{
  "horizontal_flip": false,
  "avg_pool_shortcut": false,
  "widths": [256, 512, 1024],
  "warmup_steps": 120
}
Rows from block 14, named by matrix and row number. Each number is 500 + 50 x the weight over its row's rms, rounded and kept within 0 to 999. All counts start at 0. Numbers have three digits each. After the name is the row's rms in percent of the matrix's.
# convs0: reduce pointwise conv (model.blocks.14.convs.0.weight, 256x1024x1x1), inputs 855-1023
convs0.30 103:515525454463504475576481382484568569550552518494563543431412471462430547498480539487525452556583465489425582441404459470522416435617550438489422403491464574458558538525602592455416467425562392505507477431526529589491516445615470480432532495430446453508522512456477519509526488536469621459514495466562485480431503548530484449502529470571534482524489501568510497468407580584465525482550547545512479605521438572543476625468537473543511560468423535511558595568509503491411463578457513508449429472501537547468429
convs0.31 101:565499592521481506611501478512561551576446451504561497490460469400582523542498525475505483470551493456490555607566441543509593476441469529560400530517517547490446663537501544502534574494394575429451525592540488501412461544501550488511535539381433501575462534531492488431510470469552577533564508503472473540533465569556509488546593558499530532492538400448491452540599515600488485478525493481487517512530471473480499473604543476477519477420422561435513479473395541565593544545489576498454516514613511528434549
convs0.32 098:600560590478489482504373582505454511536546468555536562528528559503451559451392491504442440526617528521434532412542490462504474463608490487543544461395511549464461417478497530423519547465526556489485474485512449558506406503406492499516479598495534578442492490536436445572551434499507376530586440437535563514470518529505547549508492527538548554564395529503496468518569423516453479537501529531472511505420478488556562481491521599538487570505565468471476507484613531538497466486469446564419477519519544516493496
convs0.33 097:550464443507459576480515538540521417529569412516454462548536467522541472596532436504463593505411481543491600460578498445529481522528415554521513560525484554594539438478463461465468477504560458532523527436475573561567465519546558528494559570477514513457390624509514375532527493493536423494540443506551533500477520536536493493545471532495553526517506540599463467609439478588568465550567499520454458519492535503467490490583470515509476589412483491501405434456487470453515472522536467492606498532442486443487490
convs0.34 098:549461496439492512521496456419481483482487525466459511509409476455590595522528492481552457496502568503506508474480540526534597516541566536434502436468487508488509465571441516455433558531581418442467468494527462538458446383582528431505538519512527465529516387459564554423496517498551369476515562461542489510612535443432491519531430494445541666536443441479491457528485507553521482508500521528537542546465485579558462524590476523515432542511462506464528548542411513493551549447498508473490501514484450485497454
convs0.35 100:501494517544413522457488517528494452474526525433444554503551527426420464456565564467405539497611427501474479538419582461520424439443421451485428466537524450456514424472500478356563480532534549454504463541520499507512476556547497467520504477438527454473431482574539434430521567449451454447566541526514484517482497503476457439561458546556457475526566486449510527580529473523551499488589566455507413449422578532445428450464412390562505492510503513602618440536441446435632533421548479487508583569437504525496479
convs0.36 095:540492423498530514499474526512529495468514412475499470498505532510446487511457474536499503516547459505446509497462446537539544578552542495505489549540409485496480514493514449528521444484501414482557517439553523483473527496458475476450455446496499551440544466509425528594568524587571619562471509457409514454569500423470385434405546464542540467476474486541489508466409506511558500432418546579479508536508491468486498527594438533515507544558532547450458269523411503377516432559494555512426418515419526597532457
convs0.37 104:459525446454511514497511499517488535559449507501497451495569422375397483545480504481581501523428547438507432439504610543466394454488503387408540632436530484393524401563457521540466466478453542524501577464441533575373524408507504500538514454535487501561531486481474467438465532486553486584497541423525505536559503494463395516479525458434485499562475490462485486536472580486376496573490494518459521470491566498536555479438498502412488532522536511535542399495529502474503546411530531501451541487548528454583539
convs0.38 095:535485478397466402473519514572452405523504465605432511514596509556494486489499499445512513490482472476500548522473461539534410440574610488518490559452555525453558478499437475461523501435569537549513537510484488497517392477468441497527463474534495619439488446577537602517492538499468474442612519568566501477407460547549473542484455426456477568535429505549510514506445578555431512471464452503533410475477529523448463521452530508482429503469588450517460495473463507547396440491486443557519422477543450488540483
convs0.39 091:510503472501543570496541503525560497453467479514500482471491456571450566441452481606588489480426508499597484464509563521487480493491561562473490420582544556543559471518586530475509527492505560489360537516480524579494430583461454535526492460498419476535476507530550537551494476570487549403445515480571508430455599515541451454534537567625701475370481447512572476526544442545442544457458471438450541515496453438587574477393488361540483479495515481508476487514427489554485520517493522481518484495634473402494404
convs0.40 092:501534545476517489451454506478448460490544552485510470502502528520506506564560558544455516496479497544526429502575453610592398430519512470458502482491543530437561556546483505573572552559414589582551514567496520527497511650418453488543498520505405554521473579610584475490521497501509456390447457468539512618471546536469512471441483387435614512557586442490525511476576508476622466468530495479482467535512455472493452518430584482498579458544526524420584583519405557438517517404490484562606487460479629427530486
convs0.41 106:483577460452493530474524503499553424482394602480521407496381458430474512428597460428525542539551491549474481461484496583452512560511500494590446427404462455498494434463419533553513463546521462495473479476508494466575436478437486508492521508504493545498605438477495465572511499626526557563413478404542519564486581487516476480507512534471466504512490509507444489482427460517471464493494427434421478569438560563537414467522480528520495466506478481541564525439446560484469469490407488494425486534402520417527481
convs0.42 100:475441552478475508533493527444565578481539468549498480475527513410554530508509456562522379568460460500455478423513521493557533566567487470453445553489573526494404364532530447556507477405501460454509486553443510463448531592502438539529506553549505458450543445482481505533524462543461539427628584516399520475477507481450541492519491550559508463634498560565488459494508528506615541609456535564524574455486426547549496481706484514390554507663549498551506443426517438414543513521526486578543430536552518414513508
convs0.43 098:473398524546534429522459501610484538484439536596491406489584521654479457522507487529490477543502639458499452565404524482558517519493559553495528414529524536487512524504591498555532517511474452597508452504515413581540517544508531517455544538552509513457460457509495547451652498460478577471489478571511448439505471440497475473435508477460520515591418477529492487522433493437454507489478495474512533504510550442474516559476435484521453379476460390525473463522491438570427526500611568543518462450473486442450484
convs0.44 094:561576510496520536559455441465435561508441467407540514593604499484466441453557653474578488507538532534477486461559462478444500396526503474570491470500495585569513458430512487477445458420483526586487609570483552538626399369564549476446513492477488452560526535547502438559441528507566519599453481495471496459417486527557419478572418575473546508493490604376480533558604536495568511530509493564486462506489426600497513523529549500494493469523493525522465440438491478488606504540599470509443456557517581523426497
convs0.45 101:440571535506488517530460447460492503490461498573529442557476465443422494441425460552474408472424506473504420515472433438467552410496518450497475549460479501551481546556470599482512535608524505528477503490519489531421536572488529442497470468494521375480582441477486511529422497366526524525518518443462499457564529486475560492495477398484480420525544529484468558523427475464464485481547465540486463499524491517586422506452512455550468458555417503494497423487637551562433507524513462506469429461462508423442459
convs0.46 107:572498528478403485448485472489472424539559404497502476512576474512496390421610481492520482519548483475500466480488432514532510586534486463494558524486441544568517508546511433475469589534470488508490475464468422521495533422435504498464474406530471467454556539467593525433510417577518505444497440589545540528524492453460415425422541509470502597556470477524484456528438486403494488515596450519548490515468433493388464504518489524452546441430480453569621472453460556518504546475486582665441452497555522565529550
convs0.47 109:558364485547516482607520474530500518444542499568440522450620521473443561589498498581503478431422468563540475490509575428419581455542524453518466571522593446470502560457543488593530528495519424436468560528535533496527479568485469530528514457484528550405578528446401475499487503431574418439480534530559454462466409571434586560438467493452532493471438464521440499587478496560540526566506557518492517464452545501490531424487474559438485607543430587445472485483545508523449501539489532556613418480495536524497484
convs0.48 100:587544531534537468576483514553596510472571570517461592461491424417477467464425436534542454530559459543463531550478552531509508476489456481485497516486524531600493458610487473488499435443516593481507524633472469560604467453496374469476443559508485445448445464507504501533437471592498554527563595497626554502492533494526482504572599513515548533630454474485551481547473472490489546496593432531512524503438510463518425522496510542407454482605514442476523545538503480554494454487485506448414566498468474530536530
convs0.49 108:566534477510503442658458422485505521559606491487501501545645419501497443486461446581504494521522478560486455516529430505548514484449463473494443593488478439445536507455516513415473490482547447552460678507502496628497493441518557480424474515520494481489537614520527624525468507495473525483529484476518422552530461512466540525490444499601480578483426425415520407545540500491547539541467503580569503510448405471434462452506493470476485447560513461470514502550497468550558496496447529555478554432506505472683482
convs0.50 102:386497389483499475522497491492430542552529540574476476454547553576461487473578515482480530431517479491483463503471606465424459556500489491454467550507544583573499474498485438491520495471503490443521525473556493514406498448423507481480479623541457393496546505425439586493482528496563516520627476531573545538499487490461530494432516488566515542526478432451453431509441445497515530438407545531410545553491516400458465487542463452473429527470509456462504603504427507432464578568468430508534501474481505489507457
convs0.51 096:513487451519549538582462494441463529545497353524469502489431589548613467594495443449494428503519444645498451460498382495518565592456427459486535515459576469430561600509462554489517495562489554426485523536494525505488495501550515494536524450482453447499460429516509565480559420422470568489440498553492620547536528457481644458505458505515507452496468557510487440479531517493526466446474620584538529513491473454576460459401538417506510498452438500456489431474441538393485442587551558504479408503490497577496493
convs0.52 101:455460458502494530599477488432537480438519539510534502418414483536505497534529485492550552546461475478533543609531377506430470504507474489512633399479490481504559374508529488494477505563486551437449484457413447493500431510567487514476592560486499574495493521432492485579465443492479577478479555522520425423488541516432493520459484458497446559425487566508487479483496540502518487499494578557466518452452503492494446516538407535479451579468510516495487441455419505519632464504574513523554522422583424466474423
convs0.53 099:544563542481477513461483430569497509497466527488477506539644506504517489440498526569586417465477486544542490541437505517434436461585567488597480503483543435473526470448551479517532521554499569504477510514567466503416525539395498476465514491460477501479385515485414494490463445506555525435418594508497453517541540487426520548562589516601569511553441489636547521526395480529476465524525475464482453557531491554537503524529433492495473485461537521533405557537458430508538438473519484569590444545587502486518471
convs0.54 096:529503454372542501581518529464473405486522495488528468476526513560541568483516501417439440574511556480486500476465425513514526536536456514537549602472572464477456485430472603526600494546419498530461490515521461529465538485512595477579454395502545508501449522443499455617497448505470519474421544503506540510500577464524551492486489455532534476556543516462452578503524504402658543447435534481493556598569528528485526436585396524519500472627492540532481535488551525515468484423489509495427486485483537471552522
convs0.55 099:473510621410523466531523544464476581507528610558501451487491547445497585484473554487518462424543501563511595520581508525608566558482508502500515570560483521471538482457528517441589486479515502397557409485561537519443505507527545484542465442534509507585487452429421449498572542532490488452488549535445603530520549473521593589587479606482479443470526524519461398484531467498559582483566514546495492527555523469442507523544488516436509474585500468420585611544481483506417484459496449487525507471393469487448496
convs0.56 098:525415480512530504535500475499352463494441432536503481444461484548574403473520474432629440562513498514496581512500496442501558552533548517449478615463522549489481568604476529427515569457543560517443520511534486585448410432489427479506512562511516548549578453440441496517467533402505554520519582510533494565384464520537551425435548436533476540640466470559498545479415508537510487459485504504498508469547484466517404415460514439533534530479575484596461608569468561550518552518489541392513475529471526590481468
convs0.57 102:482541476469503563603474533488527495457498516507475445521501494537521481476414579469438474470497486478451505521515573476440466614476532531484568645439506458488452447467508540440588500493523479595504480452466518490464593522469448501501467560423519512518490465433443515439533506519494482454482401518420452448391474555528523481482490548489425524404510416474467521493556552487436536466525545461433423472445463480561497466512482647437579545456559550469521483562559534384470553498465526441516453426490475499565453
convs0.58 097:479546547531510465586494497514545475531463507485515504572474456487485473473426478487537566478656506445561431467481457561592507513542512475484502519442443533436474502455480549478500543529581528441594427480488485484439509520487507469537468455487539490467466545454456427499513580545503526513449483500510514446527443494495528485545467499423519589460532508505510496592580490468425418420421469492460466442511452480497493536429521492523586448497484559449550439474488518538503514484512450589458506571480506481581583
convs0.59 103:509466548589508482476509469492488452434544438453539524474430544621488475498462477481535498576484457450452520483419538467437497497596492528484459338509413445507537491457523462455554494598515570480512397455481507472514443611481479514475491546431506574452463417520560403507454483509505357484574486517515535394429544521503495472457516495532524451494432526499531562473549404389621575441582563460449492544480529644386472540544601486407537522479517480516551379439503526520469480471464538438580509458548417538546458
convs0.60 097:558407480549456497512494502516492400544458464476564440505467488475504527505648496557509553500427461427472504521545505453490500430413525489475442597497540589362523468491494519462480521475495477402467409463557430446523474471552524568555476516528509536442425498421569483482533527444503403504507610480457530483523455491496339508497581510400446514474483457460525393543479526487470473518650436569530525463509577512571495502494432459508511570468521409599469536537546478441437492543472488524506490521490474481558457
convs0.61 097:397557559428485508525451523467589563460523482536580490452598612615537492495598459493434541526451557529571432503496444547392528589455470549433465497537471467496529396584624496561530510512439558562485484544534519554520523504520578500463556386485554525491504538486544514463510500534484495493479463482504627479443461396497501519458553531528512476502378566517481488506510448535452467530463589512509514425517515486550527498538530469509483506386520479520521484586482513623495466539506507572605437481542544538537435
convs0.62 098:515476516479401525579436446470505482540510470529485516494499439486558498549509519518432475474483430567485481492498571515521488526612480494557524520509519492451521543458431460560445546459517462504449450442435499413450473502441458494490549452473517476522538435514545506555465469470462449534519446522506495482464470443481508475488412472494426592437528418621479512440346460507512437503532485426481544464498510529527454466560506458435514437561512510436457479446452528474458582558540521457535458570513477526490479
convs0.63 097:476488527537535581475388475504523516547525558437531561524542471438520490560592494508450443504500555466485499545544463510433444569466503432412573453453475451492550575453510522575568516522465561442502483514483530522499526546503489434519528523488484473467428518475580471466496474429523530529486456483509480486506501482527528461594532445525535539515427491476462522488406472504536441553503572385522521513471454542562606486522497456492602396570540471462532510427401535506545484471459478478507516527463407497515578
convs0.64 100:515526583459524538503521564476503461542460491521443549522447493496451475546512511491426493592559499454500429479552508449489491506464536493490595433536481482508600458482579519435563525435532445401513588463507481511570529488524361577448617516568480444588563485571446606462507462486489474533563470549617598580470536460471549416431498506472520542515513578367505496449469514488580436600498489465438461468479529512473523540475530588517505527568395546535478428413531493450497531562531483570509522573433476589518409
convs0.65 103:474459545486518520573490432444440530491534452542522487469516643541408557534473468532496475479596488602484461506514509470524511440409445535561459487541473418450524546540469536405520526512585499454429417403482566581521561585554449497442617498465546430486496513369572567467444482541552428559508445495516518519447526479477572498548461559485510517612460512554496484636512453482561443480505503509486444479476444587523479536598472535469516442455490493403573484547534529495470473442475559578524513464448454600557409
convs0.66 101:527539514460514517445563430533469573523497467501500471559524557508456500468593495592498463406428449410435546497445455574568537584486541519476492547445582623456482462458541540545516492554524502579478533495566472536457493447528489493469499593442500469520505453547531381463447516547457491467499564418530509575481538507494546538478442565518449496591439520464498525465450557477416456499446549545506574475467492481503490515539478474471473488613497548494507462514447528532565452461467562464453547517496517478508517
convs0.67 102:470572598474417493521447496435522476433500455638523649459500448605472549497452430429620472469529455479532499442519507508468441534522435488447632537557478505469502499509454469575578397584492514480504542526485481449488483521474422380492537484516487420511489553526501475505471565437533537470455387500530459476497460479435546543546518537501503524513527536547501489523486581488601427513484483502573516574491465530484458510473556519510532448489549512499452441508561555536513396519460532412499341422475451433570536
convs0.68 102:463495463499501493532480541510548538480503563512459429463468474479446508479440458530533590433526579486467551443424500529492467528557569461466467502576561588464463503571562440510440515486464491491436520460572473586401436449611531507461522405507487458498522459598518468450445456510447520455537479513405508519524417394440520405495464473486481478601555444483493486477432570445443573564574451526433450491464498579519488497421470506543508466533450495475509522460497473547456538505451482514519468527448533526489406
convs0.69 099:528552425439486453514573494445493440490482475495376504494474497565558558531492582456528458467443614500410556472464529555565468529490516586463490519569424490528566561507596508514587531513482535545606596421485494523446465432480439517469651487438459487529494539545518484508452487488490612381566483505470448437485473497464482394523402506389500523579446577537506536469436524539530497455426485462517483436499487492490503473466458522473614436499510507524544503518458462419521482516474507471509636478509504491597565
convs0.70 098:568523434490490468439495462531535484449467454443501459491496474483492453481541464467455520552499499516499529545598631420462516537472552505504508349498566485468601533587610477573501492515473543443555481533540460482520511481549539539446497558500460511495602525413583568577487556564473427508444509520525418496460474523528550479502505479378422474539487518489438566489500519473680429503451541453509543508528516498618562476567539510450509628554496547508537477467504487493547572405466525439490477514482460564584525
convs0.71 109:525557572441609532563457497516514525480491568522530427563417492482503468522462586505532386538484527524501479438506621566524540494506607521540535453607475433563507443542547594556559570538493536570550466522466590471451422465485504518431527540483489476531604401515422472501474530534504507523502566373424441428411541433671524525504544430502446509432558550523444535451402461509485490476486516405458494544491584512577529524614506514503464543504460471600500545551477454556560457419490494489443379510412495480527575
convs0.72 093:443522494472439521497419449506448534458488455468476526481513447485431556558464478469488463472523488490456531507474540432523486506499523531509501461564570459616591490580479436558520580521513444416459425561426471471465487502507469479498630463519433523454517488438594504561540470492437446522504464446489466421515419511583562454500435538492513491533468494563411511482381494438489519504428412482432476545492470566489470554495523526563509436503506562449501583412570530507525381527463493575566516485484409451490453
convs0.73 099:441435510538476510489515475514463566572569497494474471527495390515500573535545486458514509500632454452487435484518510532503428485506450452466576416459490510459482460534505517481503530451498511461435609470524510452462458498523525524505493486505464432523496524551489508484468568492512591534439512465541442471516473527491504528472520511478510521475444412523474484466551482476283483482532556535494517511525559447490449517430563494438471517556452451555400536461596508463506502489468562467450522518468570483477548
convs0.74 099:457553524502553495535547524508410454497540517571526496544436496538514490445513467400526542530487478463499470572479462461503534656464460484463477549418526484425448466524532517549424519495519456550535540512512459524455495510451616463559474511544454521506397479491442459519436455545471502413493456487416495625534472454427461537561483459521514477535404483539498443526519493481427528536528530487386536564500452559514522439468527580573502533575426574479477490556555487455573556450512494501507452485486469500530416
convs0.75 104:475569507557487564653511499474539608550461481523538464558600528518408468574589464549493498503528499492512486482514501435474465505431491448547533439438495492530418445436609387487597452484568497482521532583516450488601527478451477471451597479519548487617468584524500549491426521382510483540639590515492501550503519472492540426541549469515468462573430492512434616461451546506438503382450511565454556503522488474489439453599464486505515422568475503442464536478525624558504411505451474449496466605545472529497421
convs0.76 097:533456507542525486518438515512544530517439532479500451602626536527516543606490418410489591428590538492477544557469528551511466509493496528410549520490477630531501438518507588502486514519558474479546548618497440581456474489560505509473462596501541539467533442460313521478452534550545554572520461474516500506512552531481473523564443471619507429472512503472461421470600503498524489512458472469496513511607466482458485566481525575524555527426490568431618494507498412478525582445514525521457547556547534508444443
convs0.77 102:558415571459460523568569581498474375487442454517510550570589464499416500531577430488472576512509512453512452438462466530461562516431552457452544403520514411577442516477479428445493471509544541481530484460518471441455522507521370510456486531569484418517503475511526433572578583433485434516557460393434517414551586447593573711465445473462516510498553515495570505504501478407479600411416500480489550487496577532431470558537495420582464475453525463441516564489441470495531527421574521493578489573434575583536510
convs0.78 103:521498465477446551589391451548500540554583451546542566467497529512501489504548521502554528455534554445535461466457549512460461492480520442521449622464416522473548497557458472408469469570464513571545527467527538571436492485449508514542557572534521478435454485468534598488464501508580440486549534476512442579497463516486502526470474457672458543592499550547468409505533448431577527424556520485534413522514535505458480524467490445539463406469414534455561448528473510476652546472487545476545468469419490463634526
convs0.79 105:488484422492530555515450485520590567431507444475499485474463446457441420531517503504420544478460425507518417500558574435511455418406570436510428408426510496483495452583466471578561512532564497519460433557419541511632585536524486469529556537500482476477544528570465445526582466360464500511469534543444563518567486453546546503486544465418488550426491524476556521456505434515560480526446430492460471510433409440492468418459525497466542476613536574341504344554421605468471530551560499468601502482497484593587505
convs0.80 102:438494478495477445522592505518521445485526460523440471456506500525460473510580516621541575520465459452468475449612518498497529477459521405457474472567548509532438481498511453443572455522497442496488440491486508589476557526541434441513532452564513420463558389557435478421519535458566500488491523497473491548549458528463443475529462513489470514495493538435523496538583507474407514446516518540488630536490490595522488476537547398461471526529483519438472493425527452595451481566488473431442573492536540480513462
convs0.81 107:527556403468492539523485465561559466532465488488416492497498525486510506525510519530435514490386477510586501481514560533529454484487514564366524524494469501493407621602505505534503520515546450476503496507572462509487573469562574491492536520434513529503472492508521453532420574404500427466449567531550414572492459541451413521537477465503487488463525490507410433522452421531446488489527492619523471587521498447567446685493455592542453532473528480580464443537528574476578582570488481436494485570485477526451489
convs0.82 104:509473404483534515558490512428496500496592484589539505463538465484457440409495520572421518523532478610480529367505605553515532445446488492550497492522405435508514474431562494467470506503526495455545506491560528501487490504529534394533487475467493442503520448471502568595560468492528505527454552568496577463570496551553541522503470429557451474436577511589512420489528450459473440553535471514522478512549537578506593531547543522471465520524440479482600462481463534528548484446510524507492334422493555483425506
convs0.83 098:447537552415520554418451462469538435551504478507511473514455527420513522507453585482470457510474546549418481507501430492540463444543556429478368580462535627410565485532543490486486525516472416508517542518543566572501610439492457507505517428491475512472501608511509451553438434483515514445432536507535514470534524503503545527546567497441466480507506480495436461485483514360449478476546545579490526535566473488477485500488499553500543530529470543583506455454698573439516571504556584538486499525521612559456532
convs0.84 098:499515533433475510433514413514481450496467510541513491421503556543487573489451535514479533523459522474502488565472525549471493547572536541631435424574537514537466516495532518456543512453538431479523518525571496488448492489545569457540534504507466511523343542460546460484553487447616497551452531490418517440484528502479555476478390589499501458509542564526451551504426367465590520578492474459491494444552517484544501482419468586467539423460456510465547522493541502456558562503513506534506473504533494541431541
convs0.85 094:448423446467431506449541516488470564456446515525467558435503510569545475567481554430451507454553518550569510462591448538523529565534508510516468460408430547511498551510484554510434500424519529409489512476522490487522478564496457444481522543543518536324554471482449344499429493477478527582514535518575479487453475485565562567434424471442438547446458476548481539458436491493419495536576407473501457441517467506546392492467414452546614526514385561505505565372458549449504553530539434549489455488622475499477509
convs0.86 102:619503458500483490548510440564546497506489488476474548494553445553538476435462479466618410455427541539504487390524437549547472399491557513573403419488531555457441665474594616477478448440567528437458606458562466575534479534437475484460487568428494520550587542444465522433585454508445494549516507457624416437441563531491501475486545544516447529515524537460484487491440485497503531461445529556564549394459458570535448520512542594561468445505526451525479517468495418454516427602486550504476538434498466580543496
convs0.87 102:466547511445467506484527530450485532482445530463500464515459505525526406526472530476484486479451480429510436508404582468492455521584452556434535524492500439479567497436415468416479481498549443433409464536559524511495533553474504472492418419528473600484446477450481426484585469512494364407453492413531549520570500500555449559496474558560498487470570455470516418514438529512437514451484461523475518457519470447441471465390504464511431474523438567511451524458392425506484480530509454492529500545514472507553530
convs0.88 102:470512417479516437460509503525487474419490549490442471511410533529513538470587466481461563569515454437559543449477548493644442476448585443402620589502411482484355501492478476480451480503395465523484522473529490507512547467451559450574559520492493494460419538469522513424499539488521528503484496469436487461500419488483436494522492489449491500413438580492518517478454502513533446546514516498455513488471435492508477492527487594524486594547449470552511451563563482485577483489488450586464607507414481507484563
convs0.89 099:421474473476556440541571417518441508531480523468510507467560505510426482493457452452418436562457492491452506451525423583431473571508532518381460569553458539504417476472491492490515528529469476571385407477504470477417567499433558586513506468507541540435469413518447621343483493457528449463551596550621505537606487493541451494425507457463454529530515453504530399498572525549565501454529502524474526520530508495465527516515523516507499616535480492430538434474639399423494458580544453448512483506461505564510466
convs0.90 111:533442514473486497466512451473480455528474438466407438480397437429515457504456475548466518441439471545570518553574457478455502554549456450515426431468494500586591440439547535496483504432477451497467356461438438541460525515484547506493454441469496470418474539424547433369501521493495496476487606514421464542481520519516602510485574480467510464516533534626456383470577543491547462446614551559479536383460470499581485583457479543517539477540488455542571548428545507559519431517489466464445472543514497481531485
convs0.91 102:552476496491487502513513463454496509475417523517539517407637466447537418530459511545539518467551487469468516475588522430502510470534509489498381443531497438491474494558526544496485490467429563422529474404460500406541399469524549519520492546426501506482554585539473525512524508422440345488535431525476489446438518454518511525541540432441448493455468532533509451447499510467480492434453439438454389467429513520424533444561489526537595503455448543524503517539514468470454385471458413503464514501466488500490532
convs0.92 102:483523550469470501494518474523511496533410466429476448495473488527435526482522495525505466500453479525504535530533470616403500581482552503455514425438503464536496453532523411547597472484542494470525543527412440429576477549486469445421456434463529499566491487581465529499529539530443393528458502522524454611466463471531638559488512561537484497486499503473492561500407491454533544448513429499562538382516558477503500470428500487518497511512541432617517468380482452492551459561566520502511524523524575561488443
convs0.93 101:467432508538458474529487516463508510523496414569493628497510507493544438461491481423524520548442550606476465513636469426378554495482472532537522460502524465497538453469602475504533535538555409493508470558489539488577467430405421663473509455549487368540525530448503460481533551426502523567576452516508535449534547529502408470459544646494491554549522501537389563447581464448460438557482443454509498508497420571487522409495466573538542475523522497527460434404443462486476458571488471506553434562458486553389496
convs0.94 090:510578497473586488435447630574540473423538546488491465541544472520495476435535391506576503635375556416471504534457544578554535436535571557587453465500509485615503599497525564537540569547497446592418531467484517544513511496572519474458422412591490505520496517488509461539495578540508486466439433488425445411497442552471446443452543621472486436445539473484453460434517463586487517499508586445508468533527541528571455489449525527564522536539471474482503475577500475416572479551531487460582495505435465516492530
convs0.95 095:556482420491471491536502457545491478543443468456523542480479492528476532463566452508522483613468509545509452502470431488478481406483437489478480439463494488508433549544487522478460495498454564475531522473483477455545525338503641499465502468399505489499465468542502544472525493447529464426446434517576486481494501502507489506613521461448613560627487509531529467530496523496567497507501485396480476462493451544400420534569419588516474514399437455490593506408538458511547502536475488512452418514496507485474545
convs0.96 102:458519511487561484529455472508479559494468493578504475446437492435432431456509527488413509392529519528443481536459499481457459505451504523494490480512545639476415482493439402519470498493521518557524485444515485539515507418526532518472542454532535459529473484540449452486524454517484343484484455502457487514425505470401489497494482494591404428431562523538501532455542507466506507482599480567397460524505501558509494592506494533530486509513465495465468600506399491491496507490580463491565446447458459506514482
convs0.97 097:523476456461490381471472570565435458532479503469541504553519582527574478473554439497512614533559484547558445449485455493517582461499513536564437577554522500550606618501482425389512525505566430478481423487426522486406521517570530515577469429554541453474487543417558447522483470535470410432511547547525574486524591589517574554576450511511482497546478545461560529489577488508521530496597488470457475438533533461466540404399502534551642403507488482464575501428533564502610601450541553420422599570451475472557491
convs0.98 093:513547479467510483496491624530457579556409552470540458449489449415422554477491583549488512555620509506420492321448543489421567474509455450577459590586470480557558543478433521554541493405519507478596463546525506505482496516420523504474494471517441490525543459455491491469472502556471463492474549618429548560479453598500487533575561505473468466439529474491479411453583472472435457459528477424491509643482546494512531500517414487463560564458445485586488541605533524393527504512507549424470440452572566527520454
convs0.99 097:420577581457513514400600493488402456558533550517422440528475465433507517513526513524427457539508489505481488514510530507487546531464570473528486471505424481553584513486463469591490477545542562608539403609463472473475527558509563584486423473534461479511452429521520433530451502483484366525440422461480583490484546512426427470580541452571513512476485504498475533496491483466581446544477480438506482438464495463433509497440485457534513482474572537459490588526546478404448481480501458489491398483492494450517542
convs0.100 100:419481608449426415539490498503468538500527468528476518497481434531546542469545517447494523519468462482489521486444510642599489525535533519532495454500400528514534427498484463554526497505565515508487522470454487474401397391513467471498547550531490492501613492479517460414511509497512461503507468523463572451456591546569403480509476543446502459517469445523526541449502491550410449374458494569497419534389488515428466617441504462452570493463476431450405456446553491477449483475475498446494442506481386502586556
convs0.101 100:406430486576540502591526511460458434429416499497539522552481470533494529517454509474499483532502492524515466404458501567461558418437467449487492470425525473489568471507544478373470492429553376503478418501535540462533407552509557509488513421581487494510474479456590518487512490470474450530534496480567545500487537511420500485529466564456545552500452542468573464495537497486434465433480450556494515547519495430521466419462514456460470503349402450525477496449466512548570478524534466542510483493454469519453510
convs0.102 096:546504514451555522509535492499495469523514529554460552505461489430561497555533491469523526539354536470508488568541484505442522479487405501564509439435523520480502445553513509507481471459497471526524502460607500523437456495484501528474419501491466546561537464508503557489529515430473442526448538476430464427520511467474566435485487518445523469468424427495464506525461465411523519509429491464519541470557514586556576477526484468580525559422466482490416417480470485511550519545464480516436492449556513517498484
convs0.103 106:496508432462510501584379425540433426437560514458487513510477448498563517471582507462527447501567459450525452547550463479453489522420430487417621412466454514595533539503454450541521449518494474514475543531572460507442517444606476476466530538463484511524508420438550457446529561447537623549515582488500434509503495476536447443399553468361539472531484497474510513425547559472548461534477541514486450512601484625464446568417464470579439555397437475415441441538568551438523496508500498443495523519496494454526483
convs0.104 092:494521447566523505482476508505555568551509510534495434487515417533447421531534526536466461466523419566504525507526483524503472462434468448507429527546458531453464526461571509530570486460525439506476597445513512470613469515495481555515474508585500544518538406547494415414520544499550445500492487520544565504498456550468523447516522552553482462541543515471464458490492406533587544499555464470570531532450409416599459404583472493529494522473540395524538473529363512575474466525457490467517427451512486471479552
convs0.105 092:512402512539471483577448460464469509497523546478531468488492487500561517460505502462588499497452456509505533535480448612577488496455534510450441453510536589540408454581557568557474492522472567460493521447589438503508507558563519467468452432580509479484558495478464440506509531483485462457509522475473467462542515532516496517458489605514491522457489514429493395434399489457559492484626538610580491500519507545533503509422501442396508593515452483377483441592507561416413541469524482480495512532478616438550374
convs0.106 101:499502465497508536573503532434498503504543521504507517483409478419411479520380507468408475533516509541507463529360433562501445560494442446548471496521492430542481479512510546514482499521520503445439456425512447437541560488560428488488427504465532540434456489525436622492464431554518518534524554480534543545642523528524531487476436442485473499508520518463458466539435467478522519523527419481480413487552496583594490631374549544502508471542408489488491516545542472492439494601493574541523563595466489503502423
convs0.107 086:539492560436496517483498526449492471511481545451545610568427527497503517414478517485518536510463541501538515466468575494542504435516432523424498406514444596438486526490356480461514522442406477512494548521399433522537534535390511420546542524552487402456506403457506436395431439422486394467495505570563507409491571529431480551520463444517421548501493478517590530552397517473474531570550452456443470525523438501462434433502482547429498485452564548534434590402405439482515448513521562433429469446565523565467643
convs0.108 106:499428496513603473419554514505524517481470473540508495474549508520456581542466496529529501507425412511502524563525520463466521475444552508515574519556428490453496467449487514479548442570487422526489502502526490487475530490495543462537530495490544464496490331538590475474502544489533472500447476497448484448539462486520615512528439489459542541395435631466492469546542523505466381490582511418522464430472532503429515425539516441516488513594534515461504547438434474436537488563542401572566434495462460570485541
convs0.109 102:466534589495463503455506438516575499539549520452496483531400516567540405387561545418481493410474535513553469448486501495525461555522435470493473508456517560520388491458539479472524489529542486451457454465526471571647474669421488477512491448553459445441532505458448408443605503423435435486547545482468534570470471459480566511461436468469488503476516515506526488466448532583565464506387565411442428510478494577449460547436468466443504496469520533461460455534526543515557487460392502470505462546477534502474478
convs0.110 096:442553501482541484487499545487463509504549521520559528416577502481398536551550475478529510441567491509508455469518455498542494487469402479490505494512413378539463531547416418512431460426492508493499375487569513450548470438554555464493552472471441501475532456454458448370634494518504697491657548513466472484577489553478474437451469522535530430386464593494521512552529582460514465543464524484442470525459450494508464476545480579491404522421498522520525477471508462493573531473440564501579495554506549485532463